config = dict(
    encoder_arch='mobilenet_v2',
    model='contrastive audio-text model',
    dataset='single English nouns, adjectives and verbs, spoken by a formant synthesiser in many voices',
    train_examples=78125,
    gain_aug_db=10,
    input='waveform_16khz',
    tokenizer='word',
    vocab_size=118,
    loss='sigmoid',
    embed_dim=128,
    encoder_norm='groupnorm',
    encoder_activation='silu',
    encoder_weight_standardization=True,
    encoder_padding_mode='reflect',
    encoder_drop_path=0.1,
    encoder_depths=[3, 3, 3],
    encoder_kernel_size=3,
    encoder_wave_channels=64,
    encoder_wave_strides=[5, 2, 2, 2, 2, 2],
    encoder_expansion=4,
    encoder_widths=[192, 192, 192],
    text_encoder_causal=False,
    text_encoder_width=192,
    text_encoder_layers=6,
    text_encoder_norm='layernorm',
    text_encoder_norm_position='pre',
    text_encoder_activation='quick_gelu',
    text_encoder_mlp_ratio=3,
    text_encoder_head_dim=64,
    text_encoder_fused_qkv=False,
    text_encoder_bias='none',
    text_encoder_qk_norm=False,
    text_encoder_parallel_block=False,
    text_encoder_inner_norm=False,
    text_encoder_drop_path=0.1,
    text_encoder_positions='rope',
    init='kaiming_normal',
    residual_init='none',
    optimizer='adamw',
    lr=0.0014,
    beta1=0.8,
    beta2=0.99,
    eps=1e-08,
    steps=8500,
    batch_size=256,
    epochs=27.9,
    lr_schedule='linear',
    final_lr_fraction=0,
    warmup_steps=170,
    weight_decay=0.4,
)
Rows from block 3 of the text encoder of a small contrastive audio-text model, named by matrix and row number. Rows with one number belong to one neuron. Each number is 500 + 40 x the weight over its row's rms, rounded and kept within 0 to 999. All counts start at 0. Numbers have three digits each.
After each neuron's rows are labels from the 100 texts, of 14848, where the neuron reaches its highest value: "fires on" is the input token at the peak. Only what is clearly more common there than usual is listed. The data: single English nouns, adjectives and verbs, spoken by a formant synthesiser in many voices. In brackets: how many of the 100, against the usual share in percent.
# fc1: MLP up (text_encoder.blocks.3.mlp.fc1.weight, 576x192), inputs 96-191
# fc2: MLP down (text_encoder.blocks.3.mlp.fc2.weight, 192x576, transposed), outputs 96-191

fc1.180:429502501504566569457539530484452476491439575425487477455538502536502504469512549466499502460493520479550521554450482475515510513531473443457471473469520533545513493542510415508566536487461464432500480571586440545492437523559505564565511521454419448501462493475560486500458436516456502512
fc2.180:537514566519464504523472476514510491483537485516557475535497476501474459526478517541519538559514417530494479497489546519443452559530472515514496525517480478490457492474519526461455469472546529556475519484445534485544537558474518510382526475552562479459572466479454509508527579473543457481
fires on: "bird" (100 vs 0.3)

fc1.129:532481494493607523519445493495421499526419478486439471559534476479546439482483525512501505422528526405507541496471470436503458510489503472455489426547443549531554521539499495467496540529511467509534505517520515495503548497544557537588465459421416494523475528455477586585541465499517498560
fc2.129:512511552470488529420520520455516519533510467528514429477484562476585528458486553545485516482536437548465526431472538497480438514457530427458483524406503481487517571555518493523473522469503510544402492578568564470502518541478524500517481460510531442508530453431507495492507509450580409506
fires on: "bird" (100 vs 0.3)

fc1.479:412511535479538506450560585486459486495528469422499550497488462585500469488479459485503456518515485502518549492486486475597417547446514531584522585468509501471493506546499463512475424528492483450508619484483456513509431464493537455490498541524496521447501477493478499553497537504532490485
fc2.479:573489491514514454578439418470468486516447405548497410570499523426580524494428525610456546486535474501488467488458505471460447566490490514461501482555530570511521509479470500494444579465509486527528459553532523496489597505570527431512464520520558516557514511529466534498472545447514480523
fires on: "ring" (100 vs 0.3)

fc1.322:469460487446507441519469516445483515461494484532443533536554477506446521494506474477503552482474511504548542421399433625474542529442563536518478433512481510468526571446479467533528513561515520483529500489460525475518470506520544453515504451477473480515487537505508502510561514500511510503
fc2.322:499509485500574493439423506505440458451552505496506562547503445516515531512539477472475570489483482394492541512427454503543538602547501537486488465563452528533520499480506539507432417568412404517543559527494522496538528482533570530525486471462515494433473426492482475553570452455531498572
fires on: "hill" (100 vs 0.3)

fc1.553:513531500493556432491480495398445525484442447532461461521496494495517456503525460554494499482558552487512566478432466479545527548424557454458471506518480564467593533499494477513444483483534418490559527551512504523437500504548607382487432468516527494484525499452508544436513521462549495497
fc2.553:540506519489414512530554467508612547483521521486520485449548540525495526531460549474568500573541462530494379524484517517493477497549491547435495528430588431519466473469510516525508500465479547476409460508536478529523515528428512538392402496555463562458529533556516504486461539531459418502
fires on: "table" (100 vs 0.3)

fc1.33:451447470458510453536515461452451515470448479484452482529510475476513536477469462507462530494503548478539461442458445507520486529447604582513529456497499493521571562445431493537441504593502517454510510529502491512492518475473528419485519502441541551469455559545540496620520514456482505456
fc2.33:455511497516522472515490483541473464491526540517520483500538484516532613460524506479468558468448491441524517545446468561535557552578486552482481445482473538463496446486398533480472475572434452516483497581558456507525469506509522537557548533414500524478498444497559507541474436483464461571
fires on: "hill" (100 vs 0.3)

fc1.274:507438531471592492512521443423447564427423475482473518495519461497527470457518492520430547441520461476520526484419472434602460536466555507498448477462490491535566562509476475443513491507534406493516492499516509529455555488489586431509464508512511505462509468500465577498556497460529504527
fc2.274:463514535516527498465573483476538466486518519463541501470439455523575534455581426481531469505487456530532480533527461557581492507514509539474590474491554541468494469468501535526413444484473501487474504536503488555499508439474545505429455462512531547393489491471572527487512555502511511459
fires on: "table" (100 vs 0.3)

fc1.410:468436536486498472538458480510502582467497593528480586465546497503454475520482492455454466482446515496613518492499460516481567471540537544516420397493483459503510522482501499475569532515561503468481533422452462562479458523462504502465453453557465523505501549528503536522512430499521605548
fc2.410:545482548490433496572474480493520538528475425518502406501496552484532543491402574565526515516529490559475458501498554443448473470505488481466460526485543468451499479522452437508508552474519542468448487535532471458510541598493500475481511589519501483579553454538464554537402496520529438529
fires on: "hid" (100 vs 0.3)

fc1.246:518451489467548490526470499492469473532426493431437457522528504481591447510440493519507514471519524443520483484507432385488474488475524467447518480516501547515551504519474459480475530504528490458491510477545467543481546515527564505556441496440400533507451494525420603553502492515512499584
fc2.246:486491565510547582444590525481478491511505490502532505431514460489520467518558517513490447471533471532518559447503554508512472514515545473454491535400476477477489580550500532497489446484501514529444481533568538514509401536463498552540522454481522462433541488404569455478496541435546425455
fires on: "bird" (100 vs 0.3)

fc1.77:521428519466503452484447526498437495483514527538474562520553466491487476522496480487489531486416528474523541395472472584469588538515553520509448448518432528459515582516488495511508504559482492524519538446472526488498444484512515518576543481486489483518475505513465481556548460438465570556
fc2.77:490475505488540503419491522530514447464561511435524562577457434476562507541537460448550560593513494429465471519508453514516561534515522544510540494547504487553479469448594503536391396553467500468532561472463488507543503463496530583476499466493501494415476493505512462518518495477476478458
fires on: "kitchen" (100 vs 0.3)

fc1.162:465512452487548518529476469473422539412569517528483544577557448469457457513458524471413523437488491472542575459472495523467487521442517486520481494530433487511498558503563507429551544501524469530534445466483508512509467501525513472536508420477516466508485542518445592429558462458509581468
fc2.162:556527514478532575472443489469475497489459522479467523540519537526541461507468565508484584458547453496508529485488493405398447558527482417456474528549507550576459511526539446508483571414467476531489569551529523503527556552586477541507547484540514413557480428473454525520489494502499502540
fires on: "dropped" (100 vs 0.3)

fc1.54:455495514486509531469540528460500499506523523437511587498492494518513533498475465456443483458479485535506594474511537492590447509504524476511501549494490551479489562497492539502521446509480510507503535486514528531535428406491483490496522431502518506412497506455542488489542544419527501457
fc2.54:512547560529482510552513525520513506493508474504490509455524533491476505541437522537489505495474501530509501534485489489457500466510474547484398544453528543490491516544402520513494469495511476518461544512502484498473476561475466488451574594548547493553572420517515534550453540588436477585
fires on: "wheel" (100 vs 0.3)

fc1.81:465489467492564488506476504492451520456454531499466550529596424487487486500519494439481564495514510459585553455453398544449491548497559533528456467542482484526494529493537452471505532521519486464545522506485447549482472497561547507530507487480408479501452552522467597478502443504475537508
fc2.81:534489482478541508506436493492483468449459517429485520577520437474555486534465553480510644542544490480520484503448445436458511595545488523470471474597541532567479485475519440503457489506496464468531572505471456527553541564572519534514530530570475472511479440528435538505490458487449501517
fires on: "king" (100 vs 0.3)

fc1.208:485524502485554489519544436451493522405430458509510474468498473501482523422581471539412542477478469475515509496397468516531481566503549513494451524498531476473534551506496518445484502473561433522508461549499533517399533494475598447465483537453527481456515469491482605501542488492508529483
fc2.208:474494541480510556482491479514532438471579517431526497504433416514552471479576432520574560528489406496510485504525470558541522557513477519496578495542511485469473459502522513484419395521505486501453487483437473529524524474442538522439499475520530519409514453464527508492530526513530487489
fires on: "table" (100 vs 0.3)

fc1.56:467461464472503569525556429502495500423562568392526569571529468450546488512464502457517550507513465500566512440487514537491502558529507533532511520543472474554463513535549495419493468517577518503474464430441469604537457475456514549495513489510532493433480502534491559470528491474449555505
fc2.56:575567525558476548499517529505536489571463464546494456478478544462541508504454509535509455498508508535452504521524603483486473438486449456431478519464561597535494541510484559556458505397484520560494479536539550492508507511531469484486520486574533480554545480435557503477487545544524457498
fires on: "king" (100 vs 0.3)

fc1.324:516422508452490482491432535504464502498526513523481547503546461493487485530479505487499560479435530469521538405468488596487571539556545514516464450508437517459527564498497505514524507568473489521506526476461538485502443509525534494558521472463449478526461524515456463567559458429455552547
fc2.324:488473487474519501424496521538514447471554521411529564575461436458568489548530453447537560600512495436480465508507448495516571522507532545522546468555503485562478458461574497536389406532465502466549571452461451505550480467507524582478510486501514487422477472531510458513517493479476492463
fires on: "kitchen" (100 vs 0.3)

fc1.265:440510515452516536418518511485513518447503552484461529486515495521499514461563510470462543467433475504530544439460454577473487498530530459444471463519482520487531564527534517499544521499437466540469519491542539504503449481488560548462472436521428465479454529451429511485523458479516538530
fc2.265:437538511463533494434485550445465513423556544514461562479544499538464561514517558392450532488557453456478585519424475452515500467545505485493479476466461504516514509472518487513525494565434454519482565548587577463504485498511520572511513468481501465515469435464474464558573438473509517560
fires on: "king" (100 vs 0.3)

fc1.306:477442514430529509536513488421459505469452510436416513502596431462520439501487516529463539486516447515551563447388522561551458570494519516551445460491446484506538568552489501464524453490551448491487480463488508531527451489454541513489529456523420477490531513462445498553511528497530533623
fc2.306:484528464495467468502505536578537480519535467506528530522423539517487561543450527448530490542527570443487430521532425414481528446478520550441566510494544516508504430443487459562452510558464562443541550558556476467474532532529510536520487609445510556499447504552523480513458457499464466466
fires on: "kitchen" (100 vs 0.3)

fc1.335:492488461432514451511441479444449530452550502515457540486503488552483496473480513500419525463483522473486531412530426498513536582533605506509528511504476501445567571489479481463529508567504471523514547535476518479505548496505499446521475509508553521432402476523449504544512462346488518482
fc2.335:512520538557426489556539528526560529524489459515544492469442524549424479515500516565502425493501525538485463586531539469524511440506432497472466598470541512447500430533394508509548508447492558545517497515530493451447482546481485486465512527521522489509569492526507513500474539595485429495
fires on: "sister" (100 vs 0.3)

fc1.399:482516472436504553506441481492517501472524528496452517531490530556478454502513509471507526487463520465509493464523449473546512509506516473474501460575474553550524543539568538536555523519453480471503529446466512476506536469497546522502463531422420485489512468536399535530532483496488554561
fc2.399:513515496533458512458550579487545492548525503540483529460484439547465476482585451493530437530465556516420469544609490511534571482475499469548518565520531546539493495481552513554514496489458542520566483503484492421492500500559478521448488463524527468464460491492557428428481560537485474386
fires on: "book" (100 vs 0.2)

fc1.121:487477522463528457510538487478498514511501455501525496512492481516535497530433502503473442507502527505476500410518539452597439537462526558482528597485503504485520582481489529516482502535578535469528503518522523497508505472481529448479493501505519602455500517519500478532514543428534483439
fc2.121:565542538515409482526468559482544537557506450549474484466465579538460492565425548550500472542507554540435464513492490473454519478491482509465440538485563553504497526508428489604499546474461554517484573538517534440484520559489462489457505542592576482596533442533478478557455539559471457552
fires on: "wheel" (100 vs 0.3)

fc1.231:455441478427504483502477487499454530481532547498444562484547443508473507491501469464491526492415511496518527414459468605538557543559555537525491477507472522468525597473484530496510459549452452492520484458480505496517439459483537494500483457488497519471423505538476457526536474474479609536
fc2.231:493530479514552508426466513557447426502553523546545499563475478492531542493599431469570518515446531372460497523529455549507573506488518513515558464543446524529484451484565518520424449539424506509568499488491499455554504459541509569548466450408501469451453472481535473491529446462520502443
fires on: "kitchen" (100 vs 0.3)

fc1.230:481497509414530519488573494446457536435536537486414609447573479550484474498488524509351503479494487541523524454517450473513438561501523490534485550449514470456509522523521490428561523498500412531478523535539510526462514513487471482463485527562531534432419479483447510517454487440527552466
fc2.230:442479509523462467578543468565512481532477499516556422481493553502484586489447522506522472474498510512540488530491542505465510436528474526473484485446507453462499439529383470477497509500482544458460438541548458501473457565478476499518539592441489522554535504536568547522457438551477441542
fires on: "sister" (100 vs 0.3)

fc1.19:514479445489510496524480482501464526478546529430483604547520492466521495549454463457461492477480522484543527444485502512526529502512520539547507476522467506522469499485488577492540471524538484492511464410456515549522438421492511498543497459495561554500497564518498507505512523458469570507
fc2.19:496479585506496555483537505497526515590447413497497419475499505403598519424484493603524466464495480518463499461505581504518483470455491436484453479437538565477524566568486534528464470464542510507437444508527504480455504487483530460495509510488470487513559460456548495504532547525565457525
fires on: "wheel" (100 vs 0.3)

fc1.217:479485524440526436526519464427480533477462458509447524513519513471513454480485489539425502436489502531551498460460412488564510531410579520499474462469489514444586571442468492470506532547545480459476511489539503502440529459513553401524446451534546560471502530501482554552524530463571526519
fc2.217:459538457532552469541484485502456464452490516513485541496543441545460513479517423493410500453465512468534535498458469542591499587533516547511530497527477579463544515481441581485468455526449419536558523527497508546492500430512559478488486490500530556403487515514543496537563540462494510526
fires on: "table" (100 vs 0.3)

fc1.72:432516493493500503531491485485501567469478548501471563410525543544458499534501504452499468437451545492617503515475488517524542486540505504481415399483485522499553531482447457512609528505510482461479500471502490539476460474478526536513466498468466508512533556506528547538514496529485529595
fc2.72:546494519455454486561465535466530555522530444532462484497551533539457486494417590550489450506534504540461473491502543440457519464495527452527446548499504449477521522547493446507567556466544534508484466508522514421538536602506500460462492515544492471588538434519430487524451521517527456501
fires on: "book" (100 vs 0.2)

fc1.93:497478460477561499563425545495497495512465492529477503577534478543516488565455534488526459451516542424511540488520476423484452511480508520482523495576496523522532512518507436480542551588496495428585576534540473464509569559575526531524482537409444541512503495528458601532504473499478500498
fc2.93:512529523436480506437543533420543540521499442450476529484478539501550478531479532532467502512561469580500530404474474440465441549447519452496494534452550521525512625507535482582490507482495475525428555539532573479502531483495531463492524490569581460485493456472472487490519566443531444504
fires on: "hid" (100 vs 0.3)

fc1.111:426456496424471437546508392490531534467528475474515469498484509518515536463455468556506551518494464528543445491435458501472506529550572557473491505478514457370590492474407487488472497532530518474464513523493460539464490485469560424452491525514513573449510489532479525541499479496496473578
fc2.111:482459565515435515411535567546520519499533516452544548438461507482500451511528501503554474517477462521486486531545498542470521423488505512506492520431448460503411480543513476498524449481524518482433483494467469493501424532460480543489560465549478445496568488431555460520452530593515459478
fires on: "hill" (100 vs 0.3)

fc1.244:467475491461508495489565486476485517508498472465512503531494494500557492531431526498493447518520510521497506419509528426612402527445543552520510547483526496499503550457488534501445470513528499460506552542553519475514485453481539433451477502539542582416493520517508498512498543449536490446
fc2.244:581552512517431468513460555483530513541528441567480510477459585544456519575424547529490466548490574528424467532504497471478528473503492487462463528506557583504493503477429507595505558467436535534524562528531554434494547537542457478473503526590574514588504475525491473537446530540460452526
fires on: "ring" (100 vs 0.3)

fc1.69:514519461535555480541468456501374524439431473472470511484517479420480445502533464470441627507500535459527493494430453509498493537458506553492516431537485533559497506417500523465494518512492414519524460493486552534439539411510519498513474483472465524526436537525511492467579486496489598523
fc2.69:554514438506452434548485496525562469499544458509526507546415511503474477538443457519533453556497560524499451499518501484498525461504508555532547531531558516507499512435478555544468500510552546478517537414441492514507508495501479432441476506544597566502518572558491526481468567539454544497
fires on: "dropped" (100 vs 0.3)

fc1.360:489525509475599515479476561481464460477462483469470484527530461482509454477442451526454492414487530470554562465430503474459550496517534466539486529534402511461519539560512438492507483492582393484528580494460437568482500498488524433580495517538544464515483478497499585525450464421522549507
fc2.360:512589486554551537469453538575485459454585519465522554509479528508460513528505486480481511500494476456521553467394510495495609500549533507505450498473427489479512568534496521533467379488465406524456591467468513530513480447418510522531515522498541479464525401465515540515490473503480546632
fires on: "bird" (100 vs 0.3)

fc1.285:502449502499598517543469472495394511427497527497438547562608397444503443494458530518396554429484489466523536497487487523502515579488506505530451492555450491524505516509528513405525478496554421516539456430458466515495519528517519478496501460515440478513506493537420559472584505487514579539
fc2.285:553494522560514587505448478558501466514458487501527460549528484435578504507455559538518574481535438477499508535488616481394481525542420465462447533534509512556427438569518502474483496456499498548502505532514512508531513576557445536498572501497487433557555460472518507506489483518498485532
fires on: "ran" (100 vs 0.4)

fc1.333:479511492489580520485464522478410508488448484510506448533501504527519538419522478536447562414437462486510547456492501484478487617522539456529515508524486526447528516559479430469530544474496459511529550548493475468442543512516519423542529516476524471505433451473441542537498404412546541493
fc2.333:550506506531488499525499513573505495497565500450517589481463530506463465598491430478495470557483539461469483534503465546519575460516501628519521503522501499521493505480444572497427398503475490515531523431449480531495505455458499506449456494566537547442547528548494468503481533559436506550
fires on: "sister" (100 vs 0.3)

fc1.161:506472477484594535504438512477429486508405491480423452537514486500541428499459526484499493407513544408557546498453460442514462505494503464471521444529455530539539507521492460503519549530494467468524530506537524530500546498526527519588459506434399516541454506461467539619507472512538531567
fc2.161:509516561489501518417518539454513538535483468492519464473486536482583498475493535557462517460523451549488533436445493473488456542453547420440466523411500526479549583534497485541471498483510481540426512580568562481469500526503550500531503470514538452503533461412525506508510530465581416517
fires on: "bird" (100 vs 0.3)

fc1.307:478445517459546512502509458469480560422488517466485563498499443490475473527471497518451487416533467478541553441446514467550508518560515455476450503508434474513522547548570496455549464479521464492492507446532533509511479463473572525552490474454461456447525514503429515527579493490501513533
fc2.307:543467506516495457582512460513537509570511446603491361510472574474558571475489509561537435503486490473418485490524556534483474430431488510480528504494521478448525498530418486502436542506529525495489430531518504488486580512534501456493469520449512544552524498505526515527494481493532462512
fires on: "ran" (100 vs 0.4)

fc1.15:438519511468506506460501441489502516444518540500514504522505524509507498481500447466449457457467496502560597432526499535562451526471528467512522517478444530459476526487568523500486514501544502495505491451445550548491442430500499424514525419505538499412529520471493571467544560448581572466
fc2.15:541529557523460487533493497549497474506520480516549524503491593437527516541441526492509489554476477496468506490498542485414480440520485548445457461474479525498435510530446527518418492539506497529451520490493528554515492501459405504492549530525529540559545480520523507582461502517498491592
fires on: "wheel" (100 vs 0.3)

fc1.349:468453487479538446533512415445473514465409473488456467521521491455583521532491476495469564511504528490545480444443453489486435536423605564458527442473536506537575545443464500497433516558504526442478466561521470498469527477475512457524508531444551552483498565550557522606534489480478513457
fc2.349:438493504499477448543521480517538495495501543520521469482503502521537634473479532484504567492478487507537447516453453520491528560584497564443504459465555502457524470462420496503454508554457500482447495595584436515495469530461532519537545560440508536481514465534565521545446420512444440541
fires on: "hill" (100 vs 0.3)

fc1.201:432488440472499504505484445511505508486511537517498492518497461475525546465476502468474505457495539479541510452500508450543519508532548463480513529476466503461470550524486561460512488542537485479479442472501517534505400457501510488539480491431563554438434505513541539446491482424526553513
fc2.201:552539531513460455550489541523520478568497480559517488473558573504460532492456519481517422485490578477427477507551576512471519384487478514482471491528501534529446507480446500551572520558472520482557478486540528524462487490549374521512536560452476560538459526524484443551472503498497497575
fires on: "wheel" (100 vs 0.3)

fc1.220:489466500493570532538453461505427535412496564483477550550608410453493474525428547462393549418488470460574552474439514508473492525531485488488454495531480491547496518500555532413528520524527434513505460450481520551528481508500508526516506437500442481523504525520446574489548492485509575540
fc2.220:579531517547499582497474465524509505478462518500529466520525516455570502524454606494515565500594404516491499526474549453395460533551443489414465508512541489602436476498551507495469523434487519542474498545548522493518508573543471597474532482531473446549540467464510521485488507523526445527
fires on: "ran" (100 vs 0.4)

fc1.470:502491475492517522415491492478500487492486556505503465563494495438558506489455482445465474467505453536513606448497533537506422530451517440560520471506466495512499513509575530449457559492504509519492520514440537554549457452498483445535500391543545476472488553435497525503555512382547584424
fc2.470:534552553563507507483485530575442437459572492511601556452467526496487471506516498470511511528512450474453531537532531525454515477523438512551505476487445467491397454533492535486469425525514480556464531456458556464521478503460387514482512485550553463488515462473504449521496552512500536518
fires on: "wheel" (100 vs 0.3)

fc1.476:439427568509531527455533534483466488526370493449449458459525516459609488459512532547505563505485523509555474518537485431446462507494479478487465491471537529474510477556459444479486535508499475500479537536537443518448501533544495545534528504483399487557410495477500495531484444507530495560
fc2.476:499525566546474531478550485560539453546508479548585421503460479473561539472514484497568469532487441536476485561530590532497492503555449499468554485448469474466436428501508553470447452503521551547451445501533532502530464543472460536484526486459511502475568488437547446510474523503553413461
fires on: "bird" (100 vs 0.3)

fc1.113:524473485457520492512477476419502558457389479482474462552483487478532446535465492516507569496528481469529499441439456473478444560433614549470524456514526476556555592447519461514468541485516528471529517551547488515485553485503552496480450473535477494491511557542478517595548488469486499487
fc2.113:442534469472455486527531456485593513468514527504490447530493482549558576431464544504474604495541442576542466486480479474485447605563484513453527475507578493455495483466476515513481534524506527479426500597551497492490543519497511466516554562430553541481479444536508562498498428446489480485
fires on: "table" (100 vs 0.3)

fc1.391:482432544486529521525482485440456501460423514432442468506576472454538427455502503544480527466507425520557550430404522562494441575491505478524440486520441462486527559534517512456525488502577422499462471457470511553467499510466547484492507463495417480489477522450449512515566491456547592569
fc2.391:506547475509490469476484540581519487515565492510547516486441539533506583538508519447530482538497572445460458542528441448516565424498494532445535509490537517506469418453505472567470479591429533443531547563572468464512526503522496538533485558443521547467457459546552486513447453526456443472
fires on: "hid" (100 vs 0.3)

fc1.440:482454526487581508531451478472395525428497538485442533551614384449505452466456549506440551428466465476549532502460484510494500529527486505539443488539468480538504492506534480413541519502585428508514495449463477542498486541488526484530527463498426471521499483520437583501551469495504580545
fc2.440:545482523552524571495465505547520467515464517486502502528531475447562518539444604490508577497547481487514487517490564444389516516568431487449443541512534520572435452542527476509478464488475503522515534540538491496554486608543454565504577542490483437549532433491502492507452471533467458543
fires on: "ran" (100 vs 0.4)

fc1.13:487494498466507458382492529456458490509501519522491487539473526519552500460547499446458556518519501535485560485482448457500421545485506436488543462511488568530509529429553467537447532533472457522531588602547542492499525443549528477534519456486567477501412447450507490483533467419616509465
fc2.13:550509496506422494525494528525545499527498463528546495491444583494419449605483573473540456512510576557425468509551536500429549382525437514494486538474555503546439483483496507541531514425474537500500500488518501440474495570529402520452507511568523488568517558534490434510475509519433479485
fires on: "dog" (100 vs 0.3)

fc1.481:494497453464523504515427458472493479474511503460457511549503501551572550500464539526531514459550538472506499498517461461508537522498502484415560442554476554492525517531501478434467513515495462467473480504517436531529556512551534533553460511439491598533409482516463591493492432490537490507
fc2.481:515514543499521546442539549482494533501509518493492530458505419514498485512553546531499554496511465541506535437500526485459489570525486492493494554457536549552480595506518514489528445505448457561488521543528535476549405544529468582510541479491530439431531447439572488498497547496467410464
fires on: "hid" (100 vs 0.3)

fc1.309:493458485510513479529468426488483459503488492474510498520520441377544459460520393551471498479431484484518539480473509559537525500486527512544495458541464490467528547536440565440455438505580440510503438455463516546506489391479557418476495451530509538474501549476482528507584537487535593564
fc2.309:530445568505488570590527489491504527516434462463495452488569456435528470515478545588520515458553448503499471477476585489492447552492452553435427520489550453568468509569477498455511484452541524505498449487521479495498518593464489538474499510554426487528601549498509482560526561519524412509
fires on: "new" (100 vs 0.3)

fc1.299:458485491475489470514520518537516460523528525490518503560463497519565482475500409471511490538438502516512509485530479504552488542424497514596552541509489496423485515501476500490438505496572541443521525459425445510524482433485506380474473520503499545457491529496473601459472537495511589460
fc2.299:549511512545462525542477424569531501499444514533534410503466553465507505450489546503535515503517444515479477529536556521429451462571441492432432497526543539535434419493535525448505551445524544532497427509508512526487516546534463507478514472507482482532561504489511557435473530545508491527
fires on: "ring" (100 vs 0.3)

fc1.486:531436513464488477498411496485468508490504517538468551541542474496472493524510516498527554502420539459514523421454486596461566549537559522510440462525455505481532562505477508519516487587474497511507524475465523485522414530508525517565511496468476486505466506516462477531566452436458555548
fc2.486:498479488465529489438477514547496424482554496426522552576452449474554488546541423465542560585516491414477465524500437521524567549488528551530548459558495475545480461468576508539392403558480484463542546440439476499546514465496513546471492474509517496426483467519503446522523485464479492475
fires on: "kitchen" (100 vs 0.3)

fc1.297:502552424507561500568485440468503514455469490509428559524561497541444459498462506556460531429516518484540522503419436478561482583503507494524432530552507548517558536503468478448589555478474411507547510525520515485505552500523558451451513522489488496495496506565466561482538518510472501564
fc2.297:529464587478440571475532476533562509548511546519540467468511545495582542484469569501540495533541417543455435491564593485436520470561463463463497519447541440487454478568563487503520524467505572483423489503532496489518459559473433535475539494522492469518539452469493493489468470497502444491
fires on: "hid" (100 vs 0.3)

fc1.49:469499461403510527417456515458512498495508519495442568539523508537524510555530541461496550444488521474518558459472424499492523556531539495447508496541474548534518520503548444550501501631448466457529563564552477501514481507555533530538524511453502483465434465528485516531499457487475484497
fc2.49:526488503496449555436505572483554537502545516501507532474450508503466484502529557459514479555467513590496467465556512467472484470498487483492519536532584524611433560468582502584523530428456532524504545491486490452536474535551454540446544492564540413512482486521504484428476524522485474383
fires on: "dog" (100 vs 0.3)

fc1.268:535465481455527511534445449490523519511450504446462496538499476479588457495444548492502550480568513429501459472533415423503448543524552493454564480523518516549508489480521459479464538540491515466512487483510448517485574510517517523543399512435407586496444522530442622494489473524501515540
fc2.268:443513549527518571441595537512464478478532505473538505447530465512471479493593485509460480451492461518551548471503522542485471516520483481498487524429470471512508558532521533480506411508454477563463488516542509515483385497458475574527575487446526442451508493438622437484505532482515445468
fires on: "hid" (100 vs 0.3)

fc1.373:502543479473557454522463489476464522485399435518446488554476471520507477512488497543487532480544507492499511489456456442531480571429535492460491534535548550515564543459508405519447497508489467482562498577528463498438564525548589439471440515480521459516525468537475539501505532466507456466
fc2.373:531502576462418524493577508506622562497533470480494491444508548539488462530493567538559464554571463562492424504501496486474471452513511470453497572436570443487509511495509458522528512470522564488395493499511495517479491576438517507437403468571490534482544526537478512438442561540494447472
fires on: "table" (100 vs 0.3)

fc1.483:472485475416522532468467465485535503495504493402460529525485486530585525495477532504497571502521493462496474479495431444473536532512529444426527476541506534525518503564532473506463501515481464456462518521570466530498565474521533545519459508451462552480453453498450556492432433508512497597
fc2.483:478483565534505570462553546525504494472505520515546511458523435501466477502562502496494502513491454593509541481533541528459521539545483499507473550450506489512464537547516531467516436471523515568493524511495526482529401549480439558476585478537533419436529489452594447459490532516476450441
fires on: "bird" (100 vs 0.3)

fc1.138:494467474482492461510470479485470470494513526483502504535524472395546474498498437517465509509432498511490537430499483560542496507415538525511499455482449520477502551473485559466452500512567482508489444442457552553506457423504503437502520431530538532469453599497476509496537522459521619471
fc2.138:531417587529500546517529480499507506530456481466488456464576488386577502499483506514537454483515488500497517482494562498501445489522468546429405486478550513540487536530469529506444444507546493507453480504518494551506483548453528562476523492543453529498579525458569509574490566544523440551
fires on: "wheel" (100 vs 0.3)